config.yaml
arch: "vit"
fused_qkv: false
moe: "top_k"
experts_per_token: 2
optimizer: "normuon"
learning_rate: 0.0056
momentum: 0.95
nesterov: false
batch_size: 256
epochs: 16.9
lr_schedule: "wsd"
final_lr_fraction: 0.1
adamw_weight_decay_other_params: 0.01
Rows from block 3 of a small segmentation model, named by matrix and row number. Rows with one number within an expert belong to one neuron, the router's apart. Each number is 500 + 25 x the weight over its row's rms, rounded and kept within 0 to 999. All counts start at 0. Numbers have three digits each.
After each expert's rows are labels from the 100 images, of 14848, where the router gives the expert most weight on average: "top examples" is what is common among them; "peak on" is the class under the peak. Only what is clearly more common there than usual is listed. The data: pictures of board games with random positions, seen at a slant.
# router: router (model.blocks.3.mlp.router.weight, 16x256, trained with AdamW), inputs 128-255
# up: expert up (model.blocks.3.mlp.up, 16x512x256), inputs 128-255
# down: expert down (model.blocks.3.mlp.down, 16x256x512, transposed), outputs 128-255

# expert 13
router.13:478525515484500481463529498496483483434521486467481469502487526479545484481528524440482476512516458476544497492470528450548483509481475504505482498504473521498467499498512529487489481503464514526453531492468485494508499505475518479505527465475513497536458559467530498526510510458484510482540507505493489513521501508501496530515500503495520523496477456482497510486472496493493518455485
up.0:513522507511481555453500518505471503532467495493505511498486518445516505500482473536490510492493476501490478483467480496477512525465501492521487479484484529545501467478498498471518498482460473481498477483512496470557426507518506477533457513527541494524500520519442533478480517484529525495509538517527462498490542534536505520533523480433488509502524469464535489501504518528475536477522
down.0:499477494507568456478505506464478521511473488493495471515493525478448516499472523485494537537542494511532499474496532496527522499515475469456517471494486520483492534471512497533531534517503503503527511506476511529454516508483497510470490451506446491456463489506441525468478488499455471531498503533476520521506505471518502446523453481545467500492489561529497478504497544483448469540491
up.1:493491513471491561411499504560490487475502489495519523487472491450517480480478534505478469526503527543501460488531508533440515506482512507472464525446523485558541471499476496482529465465474502540485501513481512554511507466511506516490521470503484506521450539507475512512541527505480521494553529493495517489479486496494526485460506510462468506522481506528508503497532495475469463518529
down.1:492443495537525459494484512486514474551476539470491546488515534538530540479497478483539513506468465487560488533494482491517508493536521487518496497524472498504500518498510491531477493513502475529510529477508459506469534551493457501453544488517526452467497495490513485517493451513475516501465530495482467491502530479500488455502482476512473552489470484469495513555490526524507527498522
up.2:479508479476508516489533458492484493561489516462496527457434498486466508513505500545473477499533541499481492491452504494456483540477512509527506485561474497484531506508460469522548542558502474452509483467507476479519480488498531522505484537501475488521503509498479531497507486495464523514469505505471482521519531523469530507497556483509485469491508518507470471544501510491472525471492
down.2:487516427494553476505494510526522518503518503512490463542501483516508499459466528461520502478510450510489469486521518503516514468471513486484467509471496523556504444491541523478505460483480526522472512504472497492479484504504510495538520486492512552458475495517496542505481541500529483511491461520528511499479502488477553515520461493488524503536520501509497507519540477502539516459499
up.3:475497474519464537525493472476517465518485492524537492486460510507520533472487494522519533519452505479515488527457497566477516451480496475513467513457534498497519487503510493551501513472511511545475488498473487484502458507504500559498518511499520516443525486475508533495501486465469469517462524440515488518524515489499515500524517539492517474459532517467526524503499493514535511525538
down.3:524546519489491513488497504530483515522523536517467455514473544502511485479510528478471470526550538515468511506526492491492495500512504528494479479497501507509500521531423480454473504489477537481481477482482502529478525519517491469505560537515479459534474483459535478523502495470485523473531475508464524483479523491501478502520474500521484467501514502518525492518493481534530492555505
up.4:496465530534504497496481512486512525483553479515553508480496504460537495530475470484492473478487481523474516473531531545462491476535501501519528533506523496466484509497461474476484543540504486478491519513510537509507479483493483523493500467535449526439489484489510483507485463493516516475520479498477497496448511512499494476494495520468495474501539512577524470516524514513550444497518
down.4:487487506488514506480447471512517515511480528469489495490513501486522468520491494486492485530488486461462501465493501507470482474540479482474486471462489464513519478507496533475477530496480507466461476504478500525540528513524525473498518496549545503509512557519493520456495507480500511475492493544523480548559497505505492540516550484481465510446514515488487516514497534453501520540458
top examples: second side has more; nearly full; noughts and crosses
peak on: board

# expert 5
router.5:485516454527476561489538510524515493527519487541523466535522550507493527424512513461489482511532481514542494458501476500539498493475497473504483507492464485498477489533512485529475487529465465543492484492513506489504507493515550529470479496498507502514499534504501538555462526520522515513502523471502495505507501514502489489575448473500461506523533500514494456472531522547479520483495
up.0:531477537439519477471466457497476469489476473524494497513474496495497483520480474531514491494503493567478533502508490515540466516452533505503510512542525498474498490522480485536519533533477506479509509475464476524519518529518487549529512493497524526497480479561506496519459553466468487473495482460509490524533479487553502480474503476506494521499493487497491472532508514503482500508529
down.0:481482429512498551544501518544511510516465515514529538470515507486498513495455458504495518487491483440514521520500513496481472512554482485497527473513508526512522516500486501444537494531523537530540530498545500526473501471502484494452483502508534475494514504463501522489484465502501503542502493535468514520483492530456483515523522529520508494489508459479521492471476494550543498505465
up.1:551529469554561508438515495476523490489516515484463508484485499480481495482522512526466487478503509504521512533489554454498498497494488581545483492539507506517502523440463513508481473526481488467495556502513487477566495528482480494493489495501495495511492511513526489483469500462504546466517504497474544486494503523451502522506503567492542496486508493527536468511500537472479472446496
down.1:505494511500483496584483457484484529511482547512559497519475494456489477499525491495516509467489475496510517487506536508484501526463482469477520514534500513456494438521528501540493501486475519513515467526519511476503458455471479469529479479541518512495502521500503501488523485495480488513477538516475509502483480478494512487519509457499516467479512496466507480499512480522525490515489
up.2:524532530544515473468487554489507483493493535521480466468483480531476501464487481518495498497524474559477487547536500515519542536471490502496498494478535485526533436472539522492462491518498473482519511501530502488466491527495525491486482465509547519438538479533545504546472509538527472511472468498519490502505468479513518477502453507473487459506525525479515527474501521526510504473517
down.2:538487517492491528518492486482469517515518486493510513510464490478492534488485499481509519524523471474506498490514499488503465485496527497532531499523476511448487506538482447477525539496466540523483478501496491515530452513527525481502552510463482499518425509507475482458483512518489536525469512513477496509464500526481499518495545509544484498499470486512518473488463503482514518540503
up.3:507478487477501542491529490501487508495487523526500474494493501461505480509477453470450522500448481473455523499478489499532481473524516476519507515487514506539480491459507541528483545499514492497505501483512486474535501539504541507524549496495527509520511502488522487495527495453508493481532514515547465504520490476471501500476476520504502450515482512559543502482454471499445503488488
down.3:490522504542499543494511497500529479491501504477506522492471503535476510503466539548524489564496491529505507533496504483560519513513472542516502474525511501501475518506499452493481470497528457524526501475501512483523440509501525485479515542468488468455500465496478490467543496495545556448455460488494496493487520535517529538508504539485481492467511535465459512533505469500500486487464
up.4:524502494529525503504502507452516463463545488471486518491502458500498523481509531480487496536509452482511468560527553490476472480451490462562499509538502527488531503467507483469474500497476465475520496496502509509513491503522462537523520508486496538475523511516524477492494536503516507507491463494450511524478507482512491508467531504484475477482468514512539516531479503511477509511476
down.4:505521491450494479443521450531506524485519501533499493534512489486518519489512470487472473537478495565507485512457499518505494489531481486487484525520505492480496450516461522481452514490505536498467501499514532480502491523517520479526474461533487507512503480532489509578517510509501523501506541510515484513505516503491467515485529493502557509499478520548480511516503516502466513470520
top examples: second side has more; nearly full; draughts
peak on: piece of the second side

# expert 6
router.6:475515497469506481470481517505552521517523504519518495485499457479510502523490523522485499512496522523487479541506517482486505520511514462486466509464456521497541472486492551489492514463523478500491488479478440521506474458498496501486482485523523500512533518470468458524457538494472480489502503553464467450475508465532497486434502505556530523452482530508484455495449508527507510562482
up.0:513482486520489510498484509493476508490485473532480494470449508507505544483523548482551526488509509528458526521460499457553506510480502486518507529457536554481491465497530514488545494509507503511474492495442520489539484489521523536503489513519513473526506527491494521449510489495493527528499468518512483537515476489501474492469442538466532514481538522502487488565519493547500494509486
down.0:500514534497504485508528479564494461516508507504516517506501491485507497509489508495467488508486487498554479494538491507513473438531502534526508521515512541512511545455497509504491466493524509482515459524498496492485489504491455507472508488473522524527483464488570539542504519501491440503526497503454512472510519488507504497452490511498490536472498481478546528502468509476506516505480
up.1:501494509516541516449487511553503480484499488514510542496496476487454499530525478500586525487539466500494462522520524487496487452504498505523514488501518524496503525478501480452459487505544495494483482491492544532475497518526524501558526520471488489453502480510459495504491461483499513522473527495514534496486514513538513499467492501528462475543496492516532496512488507471497494462517
down.1:548522468500496471536503494447514507512515527480485472506508523466503501488501517489477466505518498474524531464497467514451510531495510456467472460496511471494464493506518538483547500534502499479513543516483451463539502501504529535467482480469508530516492494500530520552484532532490498474490488520494502498507506521441485488523511519486506501456517515479479551506461514499520509552473
up.2:482457532460487490560473488527525494542470489474523485522527545514549490481522491491509457496464453509490445496498486497515480501497466539458500545497477535460522540492493460570481515521505502520510550464508523501486492489519512520524488546486519504512493502517500485507552519459504526508501464519509484493484538496528521498510504551507479480482484423485504481508509480491528554505494
down.2:507496481488510497494517484459439521491513484505469517525488462485529509493496508491521493507550507515520559524515479574452518495464555460521523488475504476524521431498495514456498491532505490503492456542506483504506502513470508482467537455526480491555480502484516484495495475508507527510493485475555465483556501531510463518497490483498515511495502560492473500528506517487469464522493
up.3:512470504465489493491503535491487495493492489509462500532508522526530544502518505474516444501514505539487496488451470498545512475497484487483502473516525513461515502517440494515468477473467490507468483517477471500520515520449511521494547514467469509475456494483518559519507540510514519474487512478460534483533447489466472526471502482487532524498484519533500513523545449504510534504520
down.3:488508459472540507506509513501516509502496515515495542515536455484495488535449524482450526532466522493533506497502514494507504495493509497524476534504449490534502493482523515515514516522488478482473537523483515507469439491512540494475514542492503512502465512483495464514524489500477491534502465512542461505539544465505499475514479517536458494475531509511465477505475560523523438482486
up.4:455499502479490520500501478504557459490507525465464501486499440507510473494510480492548450518499513534474534476573459517474510457481500478528455544503517537489458498543475511482522472519570539517485515472508472488492526506516477477518497498524482491495527535509514497473456503483508517512519507466489508549491523498518539526496456526482488503479517530504505459450479501482490506518468
down.4:513497508510535497493468480520525505496476448478516469537502516444456541505477530509500558482469540529508519543476552497534460525473485527435534537528500522483518495451476509471509470499488526508471475584509476487479462489511487507485508509494510505518534462531449484521506497542506501451464505488493491486487492513507530507532490543491502483496491516470503480541538482509483493536521
top examples: discs on a green board
peak on: table

# expert 10
router.10:506471485507491457469487487520485540520536511490524500538549547469483516513484542506471514516504480471469460433459514495530509496474479552485476499516496455521494461502536471502489479497452511498507484479505524518531512517531497449481503478459480519495490479516497505472527487516513514527514496529438485520469496500453496476512484520438528521471529452540513466478485509490464521469520
up.5:498500526492493500464555469517482456513468533541469523512471512515520524511478528490492516504528524508513492491500486488535514475501473468521450520507460531481522494526477490507503500491484556521514498492465460481512541472509555496500472514478489529512476466503504477453506541517466488534491515509483505470499436467497449485515511528497510517497500498486483460480517520500486517468496
down.5:498527510461492519502451504527501498556540497538488498437513517540459509529493489485491488470500487498503529471475507466497457472550504496496516462509515475484510533511543528507528505493515520453475499517490498528523502479515481487488478520498471516512542476511528527515494490471547448516498461508497509519483504502474477516442480479490519502501480502512474515472514493503513446505495
up.6:480528488481511476465482482527461463501524532511472444484490498493494503476510514507508488517506457536499465497515490497475542490474499459473526527460481496525443540479488539526519480452528482508466435544465508505534490490501529470493455523525502489519521545537521500480506520515485505499494493479510491537499505493544509494483523541506463530515510503474567598477483508476483531482458
down.6:530509502500466493538576515518482517518489505502493533560496491494460523539519523512495499496498524503494474513478471480474480494473465524511521478521503501511525516488472468483467493541497491513497516468511468536489552500487448543506496477498490517476505500463499505478461492509524537508522518507514456481541504535515492531483524489456502448519505491527489422500546523493516485527502
up.7:454523505484467493463485442503512512489487497505523490484502471499486497496494502544492491521461518510497432547507461464514481514514529495574517498490500495480470500479541509493532504506521492440458571520524570522468503458478533480493483477526523519573495502464508533470478563538507493499508489507474493510468497501485482534490515486443486526514531495477494506492516483485518490525488
down.7:519499504494508478492513516503502499517520438462486486508536532515505537506496475505537501504502474513463562538499512523478534543489473501475481524514506465505546461504467480532441526539485502494506517488509486451473488513512491480484497541491548485519521481512473486517503484504477528491480476456485537475567513521494472506520498471500549503510487517508521520475524503492528475471484
up.8:487471526493529498502527520502453488467500551524464504475506494481525439522459571545511491472482518451494478493573524501484531519529470517490507512482521481488499485545514512444558500484517545540535538467488504531472538530499489529499525505527501482524514510521497457499486510481505484476513472451507487536516484434514506498489521547462537510532474500517477510477490481505524487480503
down.8:493496519489494501496506495491502517510518482547532505463480505518484551497468478474506468527504459480494493502456479522501481480494519443515521550532501524507468556493525527530449488431520494536454472519522503492463517512492507491445518485482513489494540525464463529487469492546488535512513502556476482500514544542461472501511479501552499512528471519495505496527481484509485511544495
up.9:469482446518508495479499485437497471480487517528537481479506508456479518449516509528500490509465545495437524551500477464508507508483493482499481539513488488502534520528465528474510525514502497510507472483440481481484497500452502516553522492455478505470522522495480493503485512455499525520494530479503556482530480485531545491470520528464537475524468532519560458516546530520504513515511
down.9:516534506527545495532505515477459449511499498524525499485517513496507497516465484510535521499561489496534522503482500521535478444483521510475475447522513493472484466481492496492494467471490496497500509522512518501514507472504534527511471510475537521518460528469498561501470510502476474507520488513499450460453513521485458514561505458513498490537547530447484527510491474469488473497509
top examples: digit grid; first side has more
peak on: board

# expert 12
router.12:526475509496507510506515523532466520510508466491547471477515574484503482538463554464470517481474478504457515494503495528506525483479501536465514507487504476493510471484498480509497487480490482484478534483511511484520551540443518493452465483503538478545532449551462486492522515480497500534498463534491538535533501524533504498480527527493512503499520507520520515455467512491479497474472
up.5:487506524506471540545545493468505516542545552528543510476493511499478521513476526476467496498499508527532490483498484476500537509525516492502552460532507532509491480514516500510492472509517494492462535454468494509544545512476479489479506466527506493463480514517546454511448522495481537490464479535493444522505541476503512469492491472512529455498514458518462482520511482471498456487508
down.5:500506501501505486501514466460482525514501546485468479471519495512482503455485527513494504511500513493444496474502491451459527445496502522489482493502494564531487518534470482506479484454500457471482523474482506452529510500455471513505479475494524500513569477528518496490532541523542515483494497513504485448508475490509484504517510507528465488523465538507492503481532545497514511473492
up.6:498495529504485497506494469502498487487499446487497466519518514504527527496520495521517485503536529485457516535535519504512547522526553487492541494508518483507505515456515521491505488498521500496545497491515499510483427482480535495492506493485427520561507515502514527493487507494476524473502516492494483522483505464560460480504480485504462537560480477460463480517502462479478512468454
down.6:508490503537502470516469508505485468489495509501532532471504537480503483498478515436462507485463495503540502529485508529548488479480464500472502558465463516491464494504520490500507547543491534487456496525488511445463502487510505492486481530487525521509511485493492444498491520517522505541484454514497519516485488518486522514496532509522532496481521519511496521503532529550486514519494
up.7:502487438570481547482509469471514521489509529526520544487529537509493497484509461499516456538472508543473511451496493491530475524480525504526501525482500466527520511530498473463483525485508539527472495516485512538471513504474501487541483482553519479507529503494501505536495480501471527515517484477423507535508495504439501533507524508552490467496551449537524477532449498491492478494532
down.7:472488542463499484496461528499477475513507448491509481481515528523501475490475521460548529459549521479553515525472457480517486481526510489499484477510527498475477476482491517460482493495515497453469518466492462465531471562515546515480543470514483484516522478529484576502534517497508467513473485537515486521518532472487488485517492501542512518485451477505504557496532532485443534483478
up.8:500500494512492479491464480503478461477452514485518526489515510481509503499507500551573479486497500515516493506547512480438488534536524509544491508516501448534492489508476493557488542499509487520464462460510506478508498495513529498491530472469479530441487524447483486433494518505533451490549496474492501511540503486471528511498498449499494522557490516526488490475503477519534460480494
down.8:481478481524510547473508503502507526513511526521473483489523453483536511540476510488505510487555500496487480465483490532553519521496455490517500488477472523467538489507493538493502480542521529490459520495483489515493475480500464515514509477529487433487484527542528501531503487510504497499491495484467480508476520512494498513484495527459522500529519487473507522532491454447530488531522
up.9:535517502514504535485480479525466450543488553497489452477499497487477496506514502519504492524461513487502511489504486522511502499521492465471444486484486512513457498494483516506523489500499485487542446486576518488481474481544479478486503525487507492506481502504494482494565489509477452517532518499493467487491536482480506462514493468531486522460507533516564500496477501511455493498489
down.9:503487470551495452514488480512491502486514490493468498533504477520516496547480484524493491491542505528506511491500507525501504494500502498493501512514542470448530507485539502524491546499509527508481508506492488514545508468481534486515478514487468482480503497495542550517460511516524491530498473518488543490488477501501464492505504496488494456492495513481476546485544468469551491481484
top examples: noughts and crosses; first side has more; nearly full
peak on: piece of the first side

# expert 1
router.1:536549494460492492519478451512594525517515468531476474492486491504469479534519434514514489515483516526510513481528513544485513522527506507459504494472499485489495528479488479486498517476529479524503536480503538523537439447512488479483547494515473521542471523472494497494475500435522522537518478480499553504476471498486510508492539483514551460500493481520457512498482511486520530565497
up.5:486545482458467496497498512449535520498479522513513545541524474507457478515509485499449495496453506482515495496523458497474514493465469470505464508464523478540460494477554453513485457506465512490458495499489478479512527519487505511485503528465537520517507486497520503542465458484470461470523502513499516488525518525512498514491516502538455511510488517515485489450490527502533494464528
down.5:473455500557474468519473489515475518563533481477503490483493506460513472544520499510570517518527513510467520462516540512469462500543492504480524463497504498516489478518518519502539513494504499481521517485545486506500509487499483503493485528538435497473482494450469487434510502532506513510506499521513525490492469480485477501496497471519484459537479510494512518522511450484503527515508
up.6:506507471461513447458490520492518537497486525519548492514509490511525486446461471478495506499525507535495526495520433476479532520473485475449526493474494456500480521533533485514531495478503519492494535489457507483489525547490539490502451474455449549523513483517467514497511518487556512502502489469539476484501506478495479486437447490543519466485491486474471520509502463452541536512504
down.6:496498447508524452466515446477487541540526475473503529482499507498463500492541504470496510503448527474522514487501520552535480499474486484497551550530483491520503524463492504515519527497471454503532515483535488501488523450514488538488473518503455466497513457451532459500479509472528495496519518487501537494495501496524527487526533496480510498510479524533540501503529451548489500442489
up.7:491530514488470479486538510511520523520473520497518453504530468488525531517475541486450494505508504491477521490477534497532497485525513509501501491495519540482466482489494486503557506479501507507482464481535515537478480509517490500499468527492500506429460505513523501491462530522511450457473504543496499517528527493496498507498504510485461566550475488474513504509456531570458503491478
down.7:468521519444497513464527479483460438524530480462512486509502528514488483461504458518509488511513477480514455466529461502490482470504493486520465489493451546541502503473532539526498486486524531530516498506445479473473521464438537501499528490516505493520503448500488528504503504551488549473525496523469512484541510510535483456460505505503524466506524474515469510482488509495499479532526
up.8:531490514529515514444504495526445485511451540456502503506474518534489462511468497523516471461505508537488500517490512545499507458509542497489493494494508558487505516542528496485469491518502538462468482535476500535513507521497529503484499532502530494501536504505470513439515476532512462508501439492549474519504511522500537528554517488529501477484451520488457533505509488520539512507535
down.8:508487496533496516524489544493510538488518511524518469483517503494527503505500509443493489501493528471479528509484496475475489482483494497495507500497505503519526467488476483496502473507479557502498509459535471509453500507509533492487483545472495468453495538479502537566509491493490517516531521513457503512513477512461464545503444505532471543495512490515490495516509468497518474498496
up.9:493511457521486524552515496503519507511510483478502514522508477512461513496460529481479491490531490473489502519499522462483514487484528516520501484483490496547479492511532511512528472498530451494470506528511458470456500518452500544459481516474503489485482501481498507524504503528449481481539522497524498528486489495496514510470491497531458494570493499489464477458513484512473491521526
down.9:499488546493491530460518532492497492487474509509478444493516502521538483514508486534514495525486507472514495500533486539502468495508516491508502497512509528498432480514488526467516502463487489484478511463522536466507503493506502506490527513512493488501495521553514553455509462483504493510440463520490529503512501502513474489513505525505506431467487523532504516518496541519506490439523
top examples: noughts and crosses
peak on: table

# expert 0
router.0:519443505505493495467543530516502486534483535540533514515517512482502476473461484437477484504543469508497521486481499525508513507489512531516498457494472509506502516473498524529535461481508497523531488533521520475508507489531477454478500515487440492504489537482510532476494491479510533484500514511467496492509537501510519530489482508492450519493545507497502492511476497493453462481473
up.0:510465493521495503495528510501493495481462499511492524512526517514534481504512507478526468521464467497487485495536469502540508486506535485510515548498495495512498502476487514538478539500495568482510457456513510515479475551476487486549511471484478470468501504516494484539450493462499544464496477512550492484478512466511479455544465474550521491507480517500524521500509470538518521556493
down.0:519482474494528504507497494512511543483523507491495521472515511495499510439532536519514509510506452486513543533457440534527516522512499482486535467502471500506522515466514540455506509464512464525492504543473505475497466469529518537465472483506507477486482502467462487503497505522517505508484532487488516477551493551501474453477519487473526486519504478467473489492491479512508529522544
up.1:477510448478484506489462509492505529501492516500514506566464517493518506502545515503506490511535525488482496511470498476513484514511478489488500502530497475506514499539478489555494504512474489513523469476501489485495493487520502482540503498479467528490501513550444458482504507526512489538523473519485570489488477473523485491557510465520472452531464496515559458461512490493472540500475
down.1:506535524559504485530525510545492509482471495518474476483519488502469510472480479487496510495497474462488495506490483549534527496470520506509489486534473517457475494495490512500532484490486519509486508525493492503501490504477502510507475499490483491503492503434534571523520503510508510491446508475540462491493512524486521461460516526471469488519534492419493475497488494494540467548473
up.2:469523528516523496492529519543509504485511477522508490501502483520489515500517492480513544461461494509420458496504524494495459453513513505523509520524471503456530490474487476461476502527482494534493473467513494512495542491484472514501559512477494466499522486487480530469508517498494480519477497533493511528492473489478536494522461515505510507523490476520497434527495521516475549492493
down.2:496536503496517510475510504501491524530497513501502518551481495500470537499484437522473486515500526518519485455543487532502490571494472494489505510513502530543480516499517500539491493484495549462527463483531515486492501508473519468510490510469506516502484523531521478518495466474470527493488484447494533465474499491479499490481454482513476509459465517480524489522503455433533464466507
up.3:527525480482469492452525517493509497465513521536515487502493482535539538430483562537499465540530491489462511521488516522469512466488508499516488481499491493506511489474506480481487519490505516518481503469483480483495486474494536533460470493487552483479524532488454550536500484508504483481505493504498483503501519509509542533479521474510481492460505471483506450511452517505494513491529
down.3:478532544460530511498513471510532491482498497505486495507489509477501469493504486502462497479490536533484515509530474497496473520502484494469537534477549541516480549477456429472511483520486491509474473511469561495535505504549479492546490518540558538472486486459501507505510494476547538498507493525482506476521500504482492523502471546501497478468515511516492545534489485497510451499531
up.4:472481497458463488533510492532495475518489480456458468478494500501553502468439556520515540500503486540522493477474489537480493527528484514508511506482541517519467443477523569476510468510531487498476474535499495487496468487509540478503518504481479505530502516495479482530480523510528503484491513523452542512492491498529510519505513524461471525515523511460545483511454521525519494511501
down.4:534518489458470519523510496498472473489502460498491522485535461483493524492520501497493473492487527525487537506499509529508490515487494532484514488510506489431517524520495482492540496499492510500517519501507508496543510498474483514454492534504477522482473490447509485490497479530504488450559505514531454495500506548494487492491510455457518488535492493519504503499517516481488576503537
top examples: nearly empty; stones on a line grid; draughts
peak on: board

# expert 4
router.4:495491479476474485519523525507488480529519494546542470507512497489483513498486456481520472487474497502487496469508501518519527488506495509481527478485458456447507466489507481524485479469435469495498513499524484470460525457538540498478510486487448522494506484530511533481522515523517451482449504503550494459458498514489516538496489520454489534474550506553486491501500496508456507459500
up.5:488458524524529507508511494504475540516483530484475485506474498458502514493507539504467524508453467524509515526516500501447492480543509512504490512539491518524498496516499504485428498529514488503526537518523475457527520506503521500543547469508487484517538495497480513471524542476498489548502487529484498501512493489494467484529492485468523488485489508489488488467476485521545520463495
down.5:525496488458523521476492482515517470490484474495530561491525455517499488536532452471517543497508481520527495490481517525526497475521500466448482504446518484489510529492465486532502501489517465520527469468483506526510519508558502477490509447450517474484484519523536452496526480528473491476515499541511513501478501498481523508485498482503528489484502511494530520514535498489534467508485
up.6:487495485484497499490499503452524501465447466507465523486496506494494508559496445520477485520528493478462532476526481485532498516532525503484500479491542530463554480522531489479507482483502515499516502508450497510497455507480532496484453492458510526558476426493494550519494486479500490504474469538475535507583497515508492499495537491492478517503502520520516471524505510505453476483503
down.6:492522496494478494463523515506471498468492482473544483535516468510500491525480543492506513467511502529524480538528537467501474501476512466495527437513492512501517529486494483491511482477534524524465531472495534514520468493457488478507540502506516508488535523509528459508516524467513497522516507450516496468494500543481509532516463485483526498495486458485502480460506528515515515472460
up.7:494494506453538484510511490470462524528506489522502539507509526501564500530490524539469503528519504562538462533509497550522516504463504542479501480502481504508484489549459470500477514478502488483476476539520499483530463523505494474496483489519517521507455516485502511481479450505512536507488497485493505512480512492524494476525499458494506503463467531507480499485559529474498481486491
down.7:533500509506494536489504496532499561455488493487509448486504484516497525469516547496542526506502494487489536522477506501426487499516501492495522535472495530520477501515458510495482486486506497506524504484468499528526476503476510515484500472523494531486526491483483498528483510451503533483519509549498491468482501480526548530509491492475471470529473478494493472562466464504512472457506
up.8:486497499488494526472483529449526441526521522453512489476483521493486529458542499512534518478473512572474532477479501538481502519494519527537472548469494512479475515511511545487484469472497507511500519515509523511507510500509493477492500498504473439507534500495519488508484507506483485467534438515491481478441529509491494511480519529486470513502499522448477493555469513478505515512494
down.8:432504530488487491475531479487519523449475484514464457475493471518513467553508491507508485524495500529545481519522482511499478480487516467470507436505495470518484486515517502537527517502506499506503496515526495540483490464520484480495517539496507480475528493491527501523495442551478486535467502491474494519532525456490488536504525527549541476488510442498495458466501549511518481489470
up.9:482501521518500470501495527461505476512460486475522508488493485516481496479502527531512469525486497520491499528442516537480505506519476506533495532480509511548492493525509524502441527488500494457523509521445533525539492519504542482523508494490496530521544472465479499474511506473501527505451493523521485515499499481460503518481467504525509505499478478538519537504530519534555495555529
down.9:498481430494487506527509544472475519521479519513492498470476523491442514525517487491494503458499516474556453496502464505501460492534500506455481477507493485497502512478500500479428480497477476502473473518474497513506517499523527491465523510516530423495489481509475490519494477526529499510488520495474517447511504503508522483481493494536539499478490473482521492510489536510476476492553
top examples: draughts; first side has more
peak on: board